{"encoder_arch": "gmlp", "model": "image captioner", "dataset": "rendered scenes of coloured solids on a plain floor", "train_examples": 97500, "image_size": 40, "crop_scale_min": 0.8, "horizontal_flip": false, "color_jitter": 0.1, "tokenizer": "word", "vocab_size": 63, "encoder_norm": "layernorm", "encoder_mlp_ratio": 3, "encoder_layer_scale_init": 0.1, "encoder_drop_path": 0.1, "encoder_patch_size": [4, 4], "encoder_conv_stem": false, "encoder_layers": 8, "encoder_width": 192, "fusion": "prefix", "label_smoothing": 0.05, "decoder_width": 192, "decoder_layers": 8, "decoder_norm": "layernorm", "decoder_norm_position": "pre", "decoder_activation": "gelu", "decoder_mlp_ratio": 3, "decoder_head_dim": 16, "decoder_fused_qkv": false, "decoder_bias": "all", "decoder_qk_norm": false, "decoder_layer_scale_init": 0.01, "decoder_parallel_block": false, "decoder_inner_norm": false, "decoder_positions": "rope", "decoder_prefix_bidirectional": false, "decoder_connector": "linear", "decoder_tie_embeddings": false, "residual_init": "none", "optimizer": "soap", "beta2": 0.999, "lr": 0.002, "beta1": 0.9, "shampoo_beta": 0.999, "eps": 1e-08, "precondition_frequency": 10, "max_precond_dim": 1024, "one_sided": false, "adamw_lr_other_params": 0.0015, "steps": 10800, "batch_size": 128, "epochs": 14.2, "lr_schedule": "cosine", "final_lr_fraction": 0.1, "warmup_steps": 1080, "weight_decay": 0.4, "adamw_weight_decay_other_params": 0.01}
Rows from block 3 of the text decoder, named by matrix and row number. Rows with one number belong to one attention dimension. Each number is 500 + 40 x the weight over its row's rms, rounded and kept within 0 to 999. All counts start at 0. Numbers have three digits each. After the name is the row's rms in percent of the matrix's.
# v: attention value (decoder.blocks.3.attn.v.weight, 192x192), inputs 0-95
# proj: attention output (decoder.blocks.3.attn.proj.weight, 192x192, transposed), outputs 0-95
v.117 107:498439544458533546496485564512482483505552526456519479544435491511462498549490478540398548512446554471552505446489507619471522500485505459470504432595499489425512467485543451438522541539443450511452524537493475583466535537488476465448502502455441486523544540528469533502520525498561477516
v.118 095:457566541545489556501513466487496573461542552529538485578529490465503463555459487520570449586520472468445477429504442441556441466541535503489544479485533563596565478445507416572558534473465504483529480473459541470502529551578474489497502484427481538511442455503408509512463582497490499515
v.119 099:499468479573478565490514559512577537467541485473434553508499483437481458479492497558480426580524471467540503458568437475557378473513479468494473499506529487502469523461454473472519518559491452492452489504502556548555471486479550584486565491451532490525588483521438499515522513501484527516
v.120 097:389475481553478536461571534467519467486517467488502476487481527502556505488515500486499484550563533566531480517484458474447456511489510430519528442522430527552454536481527426482501507525536487528495564579536541544564479447495475472462544557541446530502495535523540484443505514519462477547
v.121 090:550489504487515553520449469510483490527556466514493563518478562513521452509508543514464483440475456452448512405574524549480484541464492569489496551471435458480524504478493508540496490587451524469458510458483504477446581490519532549483492462412515482429506454541455514514474505530387480507
v.122 101:529474516499543571499472490502481526475570462470550490522530556503508511524512578430508489528466535582494478586436465556504544485534413516585493525435505472474535384540493511529531509448456514510528471443512551555531491548494473540476559433547508510442479509467472513505565524484481628459
v.123 096:503543514498470466516520481457550495438477436505476511501484544494493482495509473491440499520546530404497532513498337526539498479509556520482517525481538468472562470532513418554496393566485490516527406419536521536542542508494494490498529615537508457500511518559486495525487489500468557459
v.124 091:481506460500585544440515527575443538552577520511531551530466513480512515484503575549467525507452544534515480419491550497561491513449506425489555505497558483467558498491573479528527529547515442460516522446477486440442414472535442457581498491455486491489536538461545477485533517520519536504
v.125 089:529426478442484499462489526446453558486483521511551501419520515445466471563435498544517491530525515455485469515528453528496437490538563510615462475513485502501421512472457520622504539563542482514607498497548457502464528469524381524498537547504508544533513519420534507528535475476511473513
v.126 108:473486516506528526488485508445433508479475486487521479495516506476515516460474528489485545496513538466456557486480567488493518477502474512549484531513510475559522445533492544596609536392516487445529462476471555467452496507583563447507606533552457525489458439499454524448491540489493523525
v.127 102:494485456477521430494507459440485555478504412517518552500476484428512536502485490522438516548440567498560525533506512459461501525486553506482552461535528424547421509509450511488467511500514471426466492593479439585520529517448416466531484521516563486492529533568497478503474513472558501480
v.128 094:501558491479530551487496501449490486510467522476545519522529422442480527524539527468517488493517528493548425471550543496492510460602522428536402512532466477484495541483515531496503548476481495528533487460522561476470549603528464509525548492535407541499460491432542512403476500485491525475
v.129 063:448479478387471411477491524496489434492476443526525479494461540492459530514464543498452489403470467523523562456473509529550440585432488556532493435507484527521535485504487454460511562489466523556517489498503534525484474550562481497558462532513542486461478409486482506478497503490517504459
v.130 086:588499494488422477519537548470500489510500431469517533468440492527557526501468471485550435550491541516458583529559467558445459511513559539501557510563493463516499473503511434492492558447480470494503536578583524494502551463464491548453522460563529538482499555567499481570518484493473403499
v.131 073:486451510509432415552526500513443492547509503487538457508459476534522507455495545558499479525531526492486482526469537485410436535470528444442513485473579476573445510449465477477498495421551489467426535568533481523615527524484487510463459482517534558484520542577515429506468547547474509510
v.132 072:462462495513479534590465461566411477528478560482439467504484536460503509524484538541487573450467540517470477496440609540494480450554472495487520528483537573530547535541500527573537504469454569525461495477450484466503450480438525500533546495502522505494486432503511458462487533504517568545
v.133 082:477424506499495503531507538490496538446490534453438386442520480603425517489469537523468487534538479525489525456474409541489529457523454502490510533437525508494528436561549505464488516461473503555413474490514515545442422502544454495442509527468567500579496522522530507509516528518508505474
v.134 075:501567464434508523512500464510497501494470465498453526535437511437516465487449447494551441485467518456560526524545574490494487512526537570416492469562422502566483557516478565460545484523485481551529507475470456517511531545468615502446490460456528417446383486481448508483504511449529480423
v.135 077:452528507468456508458490417433546570494513439513504515464527471500474518488573586494571525482524485520528499495537484524489547467450525515554445513453456488460472472508532555507494417521487530529518472527582521580523476547485539616547498503491487453469564525415452483450496509478495512522
v.136 093:493552462548565557527472531423456510501413553496553532504505503438509520550543503487575508493557522474516460522601516488467510403573543503604476466558525515463490555482500547500470536448471542491518459434476471511496554494478491519528600499554481536498512495509541476437471551417519537486
v.137 080:477435492504502514485625454486520560446532555481450501517469494500462492472473501549489580432492508494501520541496500559549415467448487414553578487495470530522432502460451476480534495524560461515386518542395477480491465471483472524455447506576472449485538423504443555554484482562475537529
v.138 108:494480476456512462391564534446610493494510466503508467472516500531469507496481509491503491473515571476480542469484424511495511504517580497539557562462517516503520488456499506473508535462500513517496546512514590580472432447425515475523520440521490529506469487514498425489475476439466496518
v.139 075:538582445525540555496477519556516487487502519504540472513486472426540533549497530528493493458504557479535446474495516458563480437576538470501490561482469494469514505500481524487505478455498501466630479438550519482558514469503486491536568482532472481519495517455565451418503421445393473465
v.140 076:535549432544450478529525480488547555529453420481526497500517464456548451481504500519500541513483461472521408497574517403482492491559491462470456500527461500515460548547475495550550550508444528421520493486512473483535544443577584567513568551500527465519518528477472522434509534494546511432
v.141 088:510471493431449512509513525489502566551512442576551499426471447533430462501470453487379502531494455475592482512562508479520427556461559453537545509452523494528503536501491488516464460573486464460497492517452469468521476524449496513525389553473521508514536478560461543483494536501535502490
v.142 080:525456484481524459406504487486556526497479538524506548503537515521458546532491468514423529455478465491531535451456492472540524473544559522457570535447498527478451549498541530501490587501492532522532514474539599482441549524461561473506479480439532451477521481487460545469453454425523461456
v.143 100:492481467516445445413556499471536503478509427528511539542457497513426463440517502517405515532503451487571526548487482467536489503460527506514577483388467483514446544446526510493458495564530526504508511524476459508504481543497524537506442506521543524487524415576438528553502521548533531429
v.144 096:510429531484478513478422458496481401490442531502506483470473545515492630565519488518509533514463498469592535501433474498472500471491519478486528541490524434498468490483484618506520479453492522523498572472523457515487512529490514459587535516499504520472520474513469571529455541486494491528
v.145 106:516490543526525499445519550560394505558529551414456566468505479467551481505543495521567457474515559577467532563488386438466456538514485504486475474524518498492476569525584461517493492555485486547516530504473429485520516440465519504515477535487509502511453523494506490492561555512432542480
v.146 106:428515445540534537548569505602423460521458449451537567535506475466415519518476447488515505452472542499571519493468524539494477479488483466451483539537562507517568505532566481485501485515589531507512460489464509524473494472470527502484537504520537444528468530555446471573482460546549487494
v.147 097:561559463486437524465516495511514520480537467465514491495492478487403605516472463469494511464541516532437505454495481507533516481467559433521493563522481531407452477527477435455526483445501500467545498593529528507526408495457437525504538472534534495441448503534555509580490509518526556492
v.148 105:561502543476537475496467461523467497548562511501519498476475552476489514515540497442468419518549420456401502491506497456504528474527510569545534528536450521460450501470473500517473462511522533473487479487556481512446522511502507531558510514480529569505534523467499499431507546492485453453
v.149 117:560504475483567472491477519518523578540529508412497463531530499522523500517516486470507487499437484431455547531511496416589481462541532482547526483493522534569440541495466519533502565519587504561446473494543552463480496469537491490608474513503506499443579514496554522563501522518490492424
v.150 104:606435516522480475456466507479535460522475407468530520509479521491497547488443534485538494504561470391523469513425462401524463473522496524554499475481542468483462504472484553517437457503520517505482464421482570448495521483583464448453430516498450507488497463543544455530493518511523516540
v.151 101:488444484550541461498473474503608495490503567497446507490507488452501425498523505495481493496399549530575516500540492512486502565495454506541451534540526495504510511555451491529554475437386524542482483508509470494523447434440469479521576435461438530510503527460499501497492472506492457394
v.152 106:452524539518531509482499472449493480435438514597483569518466527506515545522462554479513515464572433487512503471519533570481493483482495528521476516523496560412464450431527502529490455523557538500523508470482508579476465527520492577452592495540523524473595459450464523491475513501550443501
v.153 104:598483493525421511510465508466449493523567494457514437596489512489477498492499533538516498527458499484427557457478499547510470515566463566535538492481532553521458463490524488559512585482521520483543473472533566491441559527578451548481466472469468544472473534510511467552486522509560412567
v.154 106:476520509540571444486582517450513474527519470505504537506496540494558470468467498444441485489462524581445502495478450530458531418550408566450451499549537504536462527507558487442568467502498501507505515420498443472492524487472513509425477472438468470487569444471514446482561451502539453543
v.155 099:464462595514532469527470503480459573486459475602458481482535405574483493497432559431559523463546543439547489443445527502550548546476563513529583503490469497510513479485417519473525517481465505525477568375507465492490487456473527528561525536517523472484513462505516525543544527497509531489
v.156 101:473460453486442503458462559429533522460494516512474526532465529514544470493556433498505493477469554517552505519516448449446530531534491449516536513481491503522481488433390478457520573435291430477467497515497526579498446546495464527470553511520539542536520496525465462487539508529482539535
v.157 105:431545573510489481537489538453471528502550448462555470617482489552449445481449455443503547510473593540477424481526431516568542517554516504539466514511520479546407502494482505432561564471497497544548525486518507485434510447426529493524538513483540471477402554546524487524527491459537538512
v.158 106:487632454542566483583498539465544500541451486451462449532464479468414502577549510533495509508523458530609424527450487487536501541500496508518529452508497448492501455514524521417504526481550558504496536491485487483498445527488487415484487516498456503464558524405513456501471495536582485436
v.159 090:442510494528492483522530486530601541510486460526508572457536551547517480434487468578515561474418481491465478487473533508485529480491445506422415499533535466447508484508464491569529463516509565496539536491497484466548445472453488489482576406549501520505455476468502507450452508517562512468
v.160 079:591532514541419445512495511544536526470503570539503507492517515488522514521596527505525491519470556532519548474490512473523505527454466503532481541511525457442484479532513469498496473468498463548508460505481488386506397500547496484469508547565513577463457482516441526469465473548451433501
v.161 086:473529530483608493514460519510483446553527480479495491487486478547526438539483458542438539472580494496562505462471502486565483516470513487417486591470478483414476547508509506513488488440550524489566503469494524473527478403429495503571524441525541513465471475542474534530465520463497448466
v.162 094:584510431524497496539489452502440421423463578501521497498520554617528482451526499502469511552513552517466546505492447411464471455471405529501545601560566527509496541551493508513543418486493473487463467540548562500526423476505500522548518487504529485492515455550465528551524557511487466538
v.163 085:470530514501480498550484514584525490539561535575485445432520514481448444538494535474487460449473473481553533495441415484498485549465486543530495545522447571453475467499556475505520458381581475556531558517505497441589465520575525512517434496502486484521510482532525510494461483497505478491
v.164 103:492535487532491523550545508464548460545490512564461596523510434520554433573597516490496557495499519501515519527510505517534502498527510491434565471441484458511517494461501529527472477547428401486501522501437437485530478585594479507437465537497526507444437485465456463485415537521488500448
v.165 097:474453488458602534487484422542465517457566482497504484473542542525522548515468498511510462494504500532548476493525497511538482509522533542470424458482509440591514524519457493476596510518525447492577527509474519539469458464504575479556475485566474536462454448572472467572484492552492521510
v.166 092:485582536529478492494549516521487446580491499427453513491554516506464570463490488551488551415469498512516423549494530543517458451490508464498514468506442583536439480516501503456483488538496433454487443560527475525484469514551447492487465552483478444479346489476612455473507537515530525492
v.167 078:526500508509491488434442422535515460515501447490481524475492404497520523559497501501491384539559442486529543459524498476519457499501489529517456488454499477466456482528541507480481505497569509478487556519513430469524581483532521554528495527503472558573538514465528548490466528492425508493
v.168 085:504542481514456489447433494458561554456550537501470447482481502513535443528570542441588457471531463529452531542541523556527500495503531503483454529483480440482507541467554514480517499460512497441518555394453448466558451474493522519478535529488421482445526536475497447555504516500511521468
v.169 100:462503443551503505509534458571441529491520501524552500509507461467549612451473483460567479502573574492455448558501480435461569517541554513445559494476519544500616510502488577510466482471558572545449504517482542464512481497443555496512560465558489510559569479498485488512416558506454491550
v.170 096:455441460559501541471509448527505502519541512453478442457535463557543474486531582565533519487465510457561498495463517437512484513453490473561487525462503463490466547487481461441523512481591524403470466567572547496528471491506466556425498479478518540466544529471464515451507482513524540578
v.171 086:384479528543520519421506512507573502593588509514487422472477487486553538520464434543520514525418458480514490604524578546520475505453542490517504492535453474521527439469457518546511475512526511479465581479462488539499473451489490481515444486496524498502561487530454556458482528562481432433
v.172 097:487453484468526560512538516446512578517461488503464482468537514513542498503521469486559541537486552524488542576505583495547522513474513567522456487498488424454514487496447487455543439550448428499472514547483473476448481433519530465458481475550483558488528573463536536491563427527474397535
v.173 087:515506613459511470505445526511581504474442509565559497515509534529384469525523538519483560474500492549559521472463469454442503536492492385523517520517532509510431492463567473584458505474553524523479490529535530430541462517495499556466416508465577503494512509527468556487448539508539457532
v.174 090:519529436504468521489472444485598565491553521539519404493529526396572512470553567443439424489474499489537522549509499445525418474484530447553433526442447483499473511504506443530516515517446542563546525470515532519432513558490566472586547512531486540525568465460430389565479525456490520535
v.175 094:525494479462538503471444440387457538523500572473461475453548484484508544523429496496556475484546501510495444508492555475509515525454474563545442435445563477494442506529485529522577583458493430413537523446492585509425509526462557539504487480553510497512570434516486535548441520470486416472
v.176 088:522548483430521473514510546486402470540525533474473497447467441488546458453489559542472526561538496522513472536494540463446534494456522460471451478615472522520466420494505506465472469482556449422524498473446554465537466474516549444557531485475499400502481478558481514478518542521587444510
v.177 090:503512459508479487531534539525396427537560493515509492535481519390497500510506484477538538535576477469491593530510423438415515536482437508489493473547492498528506428457510508501469513385538573523502516463417559513494513516502476451432500444456483477485439471517471530422496527487445405522
v.178 087:425583452518498494467471480401450487502472528503533504463446523565461549493491594392506514452438500480514458384572487515461514502485484518443506491505491468532488505491560430511487487460427487546539480474518537510436500555529427462488535590538498507473533553502445428558453527555505491446
v.179 095:462462517505535505497531462435529545489561536530459576449475423583509507478527449527504505562541495500503509505478516544589541535497493464579555521470454594447473509541492560441458580498536495488511500517499524482483407474489554527519470504507497472528478484443553476485494457528497496501
v.180 084:487480459558552468534526508510510545462472494515429453506447513433484511467491514493558462470474511470558482459503559525414480505545476524552493499433522474466498412537414519564552536473520533567438525484451516520473509554490531533505530472514436530509430444487471420539547492517500489481
v.181 100:494528494509496459488497517469535475574544567519505409496453568558513427493495513420494496552536467488550519497480473522501546444469493641492510520513510534465457478544438464450479457541445467522507442459510515448414470542456485450484454543532515508488462521562498537571508395487517510434
proj.117 112:471499433500564475423486551520581538515442442552542496507497481508460408405474490470520509467474437476472485547523507523505472517553510556530463537481534469466492524431534496479560516582483486553506494583534463517547532541496471495455478522516521432458532528473430503441495540467506444474
proj.118 103:474466407499470486472485555532497451493534514440575501555500510399490466567426467499529525542529569539468522498535434550558536463455468542540527507410496512465521543546577468414543454529524518542463509562494492526478512522458513455487535479477471458518502488488542445471536507557541574446
proj.119 113:504473438463468475465486540542466487515502500493605485459424481532507517518524565507492538519536459551442443457490513500555422489479512512537527466544503481502498502508580517465489481473518509471518492521521495523445506489392549441502513491540543423549510543470521466537468501423524567456
proj.120 110:525508449483428512448493487515468488469464548467520458559465513501498475484507550499505511511456561499566506473503521498591570503440514561486471593472517458398516491546467520429483629457468502490448512471467493512521477455542531534558488519528501464478557499495453562450481524458453502471
proj.121 097:515514499454495505448420477532454488512472553454532529517445538524421528580451524500500543524518472503474500538546491507517468496570497517563505434572525557538523518551504530448540452445450499517473433576533505525496557522496478452557484519412501509535514459505506490525511550462413568465
proj.122 109:494538507497412526485455500492514484490579494546429427516405489514536499427515502516523497474474522488529474471441446479506511450507510524475515504440494498470457557433512530462488536537535431504512503547492529482496518489401533512507454463528469474512499584514509503538500473522510516523
proj.123 101:566496492490469512437532478507507501480562513479527565565472491494553461505515523516517390559530536510546562473482502498538521509506488514492396530512481480623524512459497492493494527552509451523515425474515581498405443535446506538475492532551496521529496511496507501487536481517524530490
proj.124 094:515476483550528503516552503468485486473516484524498429516540489558499459417460495454518494501523503496480527557489450510449511512525468520469502534457495450457473538556500486523538426504511550373480472504473505525493462536533460527529520541501494454476431439488433519486475503520479446410
proj.125 101:517514424453528479507464477539496464496508494507514526525457481541487529485507517501489497444518477558492489552461567453559462482472446409496495534478467449531476492502465469478544520500522444437501483583508466468513505554455542486463478575514494541483484481515506475492534487471467481513
proj.126 105:565551472511438501540525511451574550483549538544422525536534470556494511487525465537501543508478511461557567502481517499403483524486486519485508523489470577516484504449437507509519505563500469514515543569528499421513522546564496472475428411473478577512504472527509480519510445546463495553
proj.127 107:527452524563512528556500558492523412516567476475574582499472506497498524528529503494545494474532446504511450484464495549492499509454507514547507517543535506514493517477539500478451462423521591508523532427463506473429523476527520489417516509488490459489509554474462545539556430503563450503
proj.128 099:527406494519474537469529502529526473548524473515432551480533550498463513495489480546457440560480482554503504503543377541498574457350512454505562491419487528570519466498535496534495566536476507481498574474486470452511502504521473527560499473428549481467528520514491493542543484502421528517
proj.129 071:516482543453470476518518466463478504488484496474524571478525469540488563489533508472520494480552552533481446536430484533457493443543451553504483456497464507493562493511462502476515538515499488455485447548506485436494480496474498425452512466491419516529499490478589427492452571504508499515
proj.130 097:446484459502507539579508472475430541477580541491463536534464476509539470511528502529496457498493486439475485488547556465545525544507457540582457525517552481424477489519487566488485439454461553517538522530490541566533468444508463480505468444520540513467476498548495518409498505409522517516
proj.131 075:496531485509542510519432522510505486518475535414453483460508522447555481529527474522505571497462518511479563486536527501490548537570482536480441559570512495430520492489497562478504511395490553534519482453509536537549500449539516535464532555481498600467496562498490498405485510471489479497
proj.132 082:469477516436488507484487561527549497487503519478536480496574532514571494477487424492551595532488474527504580498531476542570538450469549587525487527419493472482514553543530512509525503545521536407419478388482536548496425520497490472429505494541548505512528519539496506520468494493483540464
proj.133 096:574506456479526469515473489559532572446502505500465496508571495465517545517563547495481457452528405555546494515517556461555465531536517432494545459490504405509480513479481533509502576559558436430523483450440438519427484524451504523462539521516472480523502437517486553470531560444607517499
proj.134 080:498481525486475538530482516496514502519486472496494555493508462498444534433470456510468418502493562455495532548460470519449562523445429516545486448484505541520605492476487493525514456616410533480507454545520535589494504462493403517532518451500514537499462503508537475523485467553396481484
proj.135 091:565492521486510486444422484514511488533496470537528552450487552571459491502498519493482472490467493471501509491466420527467508533522492452423525459454466511553531525524449441574508499592520412494467514551548446465494477532530523530466468523487507463519537504478529531608542542458506453521
proj.136 093:526431526483472513434505506504508452558518476460461507460467436540460474456455546540462463563460492483543510460510397521506567511358572523513525500483436473561477450530578443516474482517436527520469560505520507512538505477556493514539463500437542420496542490546452530512564449497456502445
proj.137 094:507524471550516445508471476487509465483508483505459428523520541506586460517442456482535521491502489468455481558476470439522519502492531508447471511495487498415493512455419512588561491476473461525504471474465481521487479454488514472531533536497502560493497519424468487377477467513481462532
proj.138 128:505468456509485497524589554525502529497596526536508531507464512540434431504450549521488473500521527475509432464538553543583444567555496487490457507510528510525471480459429497453565478479454492593537480537485490469462526468506511470520470521550458520466507489469524537515523560469596487512
proj.139 080:521450539491481508461506499485511476511555483455459574511499535559419452500498452518437564519487435491533444447511443542465531523403490508532528537536481478565482468540521495479470485556468518521472541467509546419536554466474516486508440547501541455455488504520455561610502479523503524483
proj.140 092:564458516523505493494565567527477543575499465485530593523482511490426541526472506496428473485444496448523485470487540497499561550459482583493558525564530482530576486526528488489419436524516492528516541426487550578506445463499495492468532512475525445505484515493485489628584425457477453497
proj.141 095:540556489539534474493497501551484437478469494538475558468507491477489532534456530514519444471451539511438471506435481471437517537576504539430462479583543526431517527485405538502491552532520489525447454549541471491471437500508542541501600544542469552462497526422535477451460530468445448566
proj.142 089:487501472497483485531520481564499480467553472564491541496535507446452508468514557503491411492548483512502436546487486525476463489552516583448446440553516523539508513509433502437520485463472473500504437575492480458450555545483483474531485527553453505518496513417561487534458502550535510518
proj.143 115:525550520521496473470490492506538446512425516554581485485513500517459537464454497495549481449471599471436474516397504496472405508532489523447445459530579571468541517483407525499542490542495450530478445542546453509484514495504540524508543520487434533485501554472552430491520500549511487575
proj.144 095:470508472493577455495484572559436523403537463467499536522474533487507385479406521464461510522509466548489460485519527494503467484485515551519423443514456577444480552555527419496464556480468562602523465519465508521564482449537479483425495526514466495514560533463521447527447507479539511470
proj.145 098:499538489533484459508539512539541489438477516537512463453453534561494511513471548426457540478509491426485503421470547490515510447461546556516519506551492528478499474462499517451552547500567488510505537522529497560464565561535502417508548574557479519491541492506421554470455498578561489477
proj.146 095:485515507477506490501510468479594469504559520559468493473513565457540447511488489488552536541514447501445501499504462481435481473473507511485525458497440515501424463491401554496570492479440491437495525511524523456572484503540444541468514487475488517454565447481524505510471419523440517485
proj.147 087:440473565514508505474475553525452394493453501469488556492481560475487406527562493501475513536475524520534477470476507455525396543528468504467493535490441582490491503506396545484434494538482526457522474569487550491467580512491518473480443516477450529536533503486485478484414461491457513539
proj.148 091:520446523529499505490504504490475486547425470497544476543554447512504484511483473517495512411502524556548508529490485508562541515518565384463473495478569500504507449566524457473484487505469503602498424589456498480562477434487508481514470462521529498536531507485485476539459504488506510585
proj.149 095:471530461540492517513470464513552508448424477615422463476505453492503488450493465467508448494524508466502472501511570573460576546504491506510507479464479442477527445491542561469487441511500468539557542510440537491532464447469584488456526499515480529512431518454452525450497417518480516508
proj.150 091:492536467453570544431463584463494503444458491473511494449450461470514468466558497492414490482438459495473478477490574538570471523483504503459475515448503433492561468510491534492467511498502471525491494425538467536478500504449577514563523481562518481470458501523483499438490527483550478520
proj.151 092:519549495457468476466518445508449488551580493519544521569478404495515513430446532527502468511538509515500523587447497457472471441555535422506556487519478509436480480464487530518532517492548514524529503472533506550476512454542493529476469593546485429498515502539497522497463431528426485582
proj.152 098:528407527497540470501509494521472477547502456439408434503504542535439503546517443517515445517457527554443525484560498471478460579440521542397453514493488512500535515492517532461471481423464513456419511517512498466549463528472528498537414555406516491513515515501522456512561504520469547534
proj.153 083:470522501591505600526583585454578558432442535501497526461463472507540444551525486441424512494539473511543441570504537468551531529491449507501483481526457528458538554476470532434497456469472457520466539450441482469480519508545539467479513529548542458530491478506534525607481432514444493509
proj.154 084:556503456480461463542474467513544569500494479445529451567483436535480557544482425510493499507560475426502539461504524488482441546501506526498539527493502484428519525438517475506478593519510516525429467488453502501537502503575471482542488479487605479507488471472503493552545476500486511422
proj.155 089:497465443524480484479579475520521473511533549490473531475451510503538517530491450560472452553489434514437487533498549485477463482538463480466452523449478435510564499613532492453466492602485494482470541500523454609508449500452483546421493551413493462528443569459521469522527544482542530531
proj.156 088:512534557512468489519520407522449495535477589476512451443539533522544560458472519532493463482514528455530427529506491513519417555472492477520461479532494426483508525537500484545466505512625575475517475528531518469410582417488496523547431515459451439506488494508505519532463513489509507443
proj.157 100:515442413524472546466475467558503529488474560535504447436461482461560565526556455554485509515515475466550510518457519533473494528514416481544514497472458594466500462517438474497447579564540500473514488469454527527524494506500475476446477521407498467538543510463504471540434545445531533459
proj.158 094:494425508463476464431488476512462476474543540571416519470559489476548488446563474467534527506516472491454523532543527429531403558453474438546519599492563525511523477482485393526461462560449529538515532476509498527462515560455478587482422580475461494520436488497478487511580511504519559572
proj.159 091:464543479495551475531427476533482445502485481494452513492430454519474513565488466482456582524457458513471545513447456457441524512557573502508515487511494594552414445502532477466579536533507527546560511455469497500481443519499556506520379537500521474457527461525515531431504488532468494543
proj.160 075:435459468485493480507477534507535482470489459493561540526485435498460536495430423472541474541567455593473503496497506544528520467505512478514442525460521591436558532450437483483475487508534504508455491518454485471530481515492509543516485460430459507469527429454513490526558473397433552576
proj.161 074:484507520483431501491437483494586515482514476535489521455491466530439540551513474519509385438481485439468540481534478500545557489506452531548494421470556445566568580446468478533564462499480527504524497506528470504515516514513475507458447487495518509523463572501474467508546527590471516517
proj.162 091:456468539481497513483514574522561499496446450561504498489483382469531535464487416535461429489471537445517489487514533543538522560537548449540473424498502502468524469444550467549528480544497529485559487485445446469471528551484432432499462483443564546516438523477470536498465552530554443426
proj.163 075:489496502458486463474542478478507485536548504472550491532480454509486490493541575545555496482571542571506549518535513505502453460536492503511480508473523459464499536479409520494506466465494574478430483469499510536503506500507504566437520478425446485520539428487524447455560494544570515534
proj.164 097:493446537519468476560506554547542555502446507540546475553546507472486569447486428487519506493535466607482504464546468514494506462493495419538421542506457457467464532504464510422518441535512554520496485457506540508525508483463527596612542482503506519532571432484557493485547488469534527555
proj.165 106:512520546519505493462521559521567531466408470472444564500507411537567501444459479447478557544390467534430508511507468578449496441471516539568516521522452544494574538488580500537510521462501485548526503561495414485559492506487482484463441512520563523498492522441492475511412480458422449510
proj.166 091:541485479563517490501454506485477540461537526550506486556553497532504505527537566455525464493557466532510495431512470513399559515563476478517494527465478427475517437527484461514475468456503495533495497471530493538574511491496560603529572440413492561455608530524555471430526497483467509541
proj.167 079:488525621542471497493466574517473473481485490482518542518494530501499529466514502473446507496503484470473512474525521516523461465485641463514550532517494459530488507504419476481610549582497466469549533491448550444477499582541433445442446552654525522421464535484496502481485465364489465519
proj.168 090:467484505524522477513528461495514419503483508471537533538473523543460550484462487496512522497485482481539545525483491509525475506438455475548512496474473538527429510530535512470502494484456493506537527495532551564500511522455449419526456528473494501500446508509479509501467488451503500553
proj.169 095:464497512522487498488521501502508454575455376515526484500555528411430513411534435509450511508478467536546500489573471514453537499511573483517502487512482503506424513466529519488604460531471402495510521492505424492473501509531440546482417493521516487503487449451516557496516499490521465455
proj.170 087:490504510441466468542503552466507516520511556548517449475521559475466439527476486550520455560568464479497503537549528557538545491491560421479508548464458512469474453475499499473494515525494497522563569518488440547461495536540537516509483465554497546481450465504503498482549471465446492487
proj.171 085:559531484518490484510537485521447485524517517475478551489440533551481476463481530517478431456529546448494511445475445480416539393527511556480467511450460422566476506503487489471537529528512424587480517521530533501521516560567496562512482496495461549516496498516535538561506465514471533522
proj.172 091:527580448508456495457494527476547467476461458496532479472465590414521507577380528494477523511469555511498467498460500481506495496465473488479474508452528593538473503502551456552452526506555501476450479537517454384503524495550503569527492544461460477479540493457461535529483550543470610517
proj.173 083:462456429513517478509470470489467501492610518472575498566465459472479518473472472531513457517516488577467470509490528523583487423590565510499481507491512488436585513489391496493481403508470547463497492514407503546488491485491493500484526500554440534481513496458503374498507504463439506539
proj.174 073:494512579524522519561537548563470425466430517429460579403460434451456437436512513524513534513531491512491507496496494519569447493433464536506505469498482472545469545455504556431511527461500489506521488438477475560481496418464439522501476445428519516493505440495506543476596445469546513481
proj.175 089:482541496526459516479519529610598466453493468463558546481509550468478500492493535484488591482471478442499492472523460501511540549474557477492501527497552453513510488500495509493537468508501466584418508464517474548502517522541393459451485533521526467509445563464482461465539530523535464527
proj.176 098:483512535532453552561494517471436455494486603493406447521555473510486511484520509549488474496536484465547600516441511536504425507525607510552513443428545520450476575489429493536567534494470525481426485504474506477442574488509547435466500529468548532486516499530476420456487577485559452500
proj.177 098:548527515469531498529521513530529566507469527535559512470448550454519495469463581487459497469525550528528528562456441531481443561498483541492489463482541556440583409531503536515495489447524498488423428573438463589542507514514514463531514525505545554501509468499433471544428538492500475449
proj.178 094:522474562499494566447459513550449523564529557528475432497495486598515479437457524502515467488498468515466493546453450485608564518528505511488480550476496497457477514550547493596544446467480487531540474521509500468527465426484519438478544516548480532505524435483588482502459486458522522502
proj.179 104:424461568507491528524400481398505542527465527487536481499513508503500520491552443476464474463436556409524465495478487486530473499462555471568497485519422482589505529473503420421563507475510438514492486475445525452477541508590501554530568541461546405495477488518438474566483482450472461422
proj.180 088:486523487527474464523515515419533493475504448569463488463479465518456505479425471441506533560475543553512467515517492518457504533520443519446557488505551497513491540595496473577475487494453459457517455485410521493530502542566522507428537478430510432466445470513497541499537497518438475531
proj.181 107:474478520594498533523516452463451480489508495477514490548480477507486528482517436561501549499509482425486583421460490475495495503553467389464501463517492463563498558513505509508534475504525480446528503498506513428516439473556393437539553504552432534536518516439440519503478490545529505429